A small CTC audio transcriber, trained from scratch.
Training: soap at rate 0.001, 9900 steps, batches of 64.
Rows from block 3, named by matrix and row number. Rows with one number belong to one attention dimension. Each number is 128 + 32 x the weight over its row's rms, rounded and kept within 0 to 255. All counts start at 0. After the name is the row's rms in percent of the matrix's.
# q: attention query, key and value (stacked) (model.blocks.3.attn.qkv.weight, 1152x384, the q third), inputs 128-255
# k: attention query, key and value (stacked) (model.blocks.3.attn.qkv.weight, 1152x384, the k third), inputs 128-255
q.130 110 [112 104  30 119 177 166 131  90 184 164  91 129 108 162  70 142 150 175 110 161  67 108 147 104 115  60 188 122 153  76 137 188 104 125 175 102 126  77 123 148  98 189 122 147 116 161 149 130 118  86 176 139 117 122 125 161 161  93 109  80 108 166 139 154  91 128 119 181  91 109  74 148  69 109 149 114 128 142 208 109 107 106 112 149 112  91 128 152 155 190 176 128 119 128 101  92 145 154 104 103 113  94 153 170 119 116 112 145 117 106 194 158 133 194 189 172 162 117 133 147 142  71 175 195 120 149 104 147]
k.130 115 [152 175 134 129 128 135 103  71  93 139 143 105 122  81 152 162 113 147  80 192 125 129 168 141 119 158 146 132 166 131  78 221 174 134 128 124 139 114 108 193 115 180 141  85 132 103 109  18 113 104 129  69 175 171  95 121 116  99  80  90  98 156 124 129 120 105  99 110  89 127  71 108  79 151 127  91 120 127 163 100 111 122 186 148 100 175 123  57 125 106 137 135 116 166 164  99 117 142 140 161  97 112 129 105 149 119 107 134 208  99 104 182 128  58 104 113 115  94 121 138 117 153  96 137 143 113 127 111]
q.131 104 [155 137  85 108 155 168 141 113  93 149 101 137 129 129 140  26 124 170 208 112 119 117 161 124 117 149 131  53 101 124 104 143 163 161 172  77 118 156 143 161 115 155 125  97  98 151 143 139  68 127 135 125 179 132  97 158  87 143 162 161  76 158 132 105  84  94 100 123  68  99 107  82  99 128 172  99 136  97  93  89 112 164 104 134 157 148 134 124 106 154  86 130 140 117 115  89 140 151  73 156 163  89 147 123 183 141 155 136  64 107 114 131  79 148 145 114  82 124 164  68  61 158 151 167 197 167 110 133]
k.131 104 [127 133 135  84 131  49 169 109  89 137 199 102  95 173  95 118 162 143 119 136 191  77 134 140 165 162 134 123 125  67 174 154 138 111 124 140 141 104 114 147 111 136 151 135 115 148 112 114 129 108 208 152 150 138 194 149 148 110  54 108  97 144 102 150 160 122 220 132 129 155 163  98 147 116 114 136 100  96 112  89 147 142 156  62 153 139 108 133 148 129 127 129 129 116  83 123 146  86  88 144 146 161 145 122 148 139 132 142 202 182 171 179 146 110 123 104  91 113 131 122 148 160  74 161 115 124 147 104]
q.132 106 [178 152 172 181 119 114 137 131 113 163  98  94  98 145 191  75 110 129 130 146 121 127 185 135 156  65  90 121  90 130 161 133 156  79 164 163 138 156 115 161 152 128 126 123  93  91 160 166 128  86 109 195 118  84 116  69 152 175 140 148 143 145 158 147 139 139 116 168 102 152 166  95 112 155 153 122 126  99  76 121 120 115 119 162  78 102  76  87 144 141 187 111  95 158 172  85 141 166  91  99  69  87 176 122 170 102 127 119 158 103 130 138  94 143 152 115 175 116 167 101 216 146 176 165 150 163  88  96]
k.132 104 [127 182  94 131 157 140 133 156 148 156  98  96 136 147 127 143 154 107 104 190 120 111 137 137 179 127 122  90  44 130 163 192 184 143 115 135 177 155 177 127 111  71  87  92  96 137 153  93  98 151 114 143 137 141 151 100  65 128 146 155 143 154 118 117  91 103 166 151 104 167 152  66  90 124 161 127  83 129 124  82 157 143  84 150  96 107 172  90 143  82 168 155 146 185  64 141 108 104 118 139  99 130 149 119 106 116 153 121 136 150 144 177 151 167  69 109 148 112 128  44  93 138 112 120 140 140 108 141]
q.133 104 [126  68  96 106 181 160 151 106 159 112 113 165 149 157 145 114 165 139 134 127 125  89 117 125  87  90 107 163 106  71  68 120 123  78  67 113 137 113  78 146 177 242 156 101  79 106 163 115 128  94 101  80 166  70 155 129 106 132 183 166  96 111 122 112  97 142 119 114 100 173 144 126 154  95 115  89 102 105  80 130 107 117 121 135 149 106  66 165 164 109 137 140 110 111 180 121 193 138  77 102 170 163  76 181 133  84 109 135  93  85 121 154  91  99  99  93 119 146 158 163 129 139  99 128 123 100 163 151]
k.133 107 [175 146 145 137 160 116 174 106 176  92 109  50 163 135 116 134 103 167 137 130 135 103 134 156 143  82 143 106 116 149 131 144 152 124 122 105 180 110 155 183 114 113  83 171 130 105 121 192  70 175 103 151  92 165 181 150  93 127 169 105 113 172 167 104 102 163 141 130 117 124 126 156  86  84 165  94 119 162 180  82 168 138 141 214 146 150  84  95 115 132 125 129  87 200 173 180 115 136 126 137 138 115 129 119 106 109 162 137 203 116  91 160  91  79 150 124 126  96 172  82  93  88  95 149 109 118 104  59]
q.134 103 [105 176 130 157 147 141 149 150 132  89 129 123 141  61 178 115  92 128  70  90 112 113 133 141 200 157 123 156 128 110 190 130 113 102 175 152  88  98 191 111  71 136 195  95 161 133  94 151 123 123 122 145  80 102 135 175 106 134 181 133 112 142 110  72  92  88  90 150 170 110 113 167 125  81 120 142  84 151 135 135  64 119 134 161 121 126 120 176  97 158  92 137 132 157 189 121 130 134 186  95 133 127 112 120 115 152  92 140 130 131 131  90 154 129  98 105 136 134 153 103  82 116 121 192 132 128 141 188]
k.134 108 [162  88 175 153 135 115 161 144  73 157  90 119 110 136 137 102 105 136 103 108  67 148 161  90  67 119  85  63 169 105  96 100 165  77  84  65 176 105 129 120 100 175 115 111 159 126 198 196 165 151 126 119 117 140  87 144 144 154 185 133 110 158 122  90 128 108  77  90 126 125 128  95 181  90 181 127 170 111 145 173 171 108 156 165  74 134 126 104 122 134 176 142 129 148 114 132 130 123 133  52 114 110 164 130 143  81 108 107 115 146 150  82  92 169 133 151  79 117  91 115 114 125 197 159 114  57  96 154]
q.135 112 [110 104 134 112 149 130 156 107 142 135 101  38 138 123 162 143 139 160 153 156 118  84  88 127 107 157 115 129 114 103 127  99 144 116 141 114 160 173 122 116 118 197 109 115  63 141 105  77 146  77 121 139  69 118 175 105  72 111 128  89 138 141 129 123 155 140  82 179 112  92 127 152 139 118 132 143 131  64 149  84 112 120 122 121 148  58 129 121  98  71 105 181 131 151 145 127 154  95 136 128 106 147 112 130 123 154 156 173 175 109 147 121 138 155 121 130 106  85 146 101 158 142 126 184 114 139 103  69]
k.135 113 [136  77 149 147 140 123 113 174 137 162 130  94 148  80 144  80 155 142 104  60 117 166 196 114 153 140 175 136 104 106 105 127 106 128 118  86 167  67 164 139 142  69 108 138 173  93 126  69 133 128 102 108 119 123 113 130 144 133  54 175 101  92 133 136 125 137 165 168  79 191  69 128  91 179 130 148 161 135 121 143 146 144 118 205 152 122 153  86  90 159 102 137 111 155 155 184 128 131 122 142  93  98 202 209 156 121 147 164 119 163 149 170 145  93 111 115 199 115 129 181 151  95  94 141 204  85 127  10]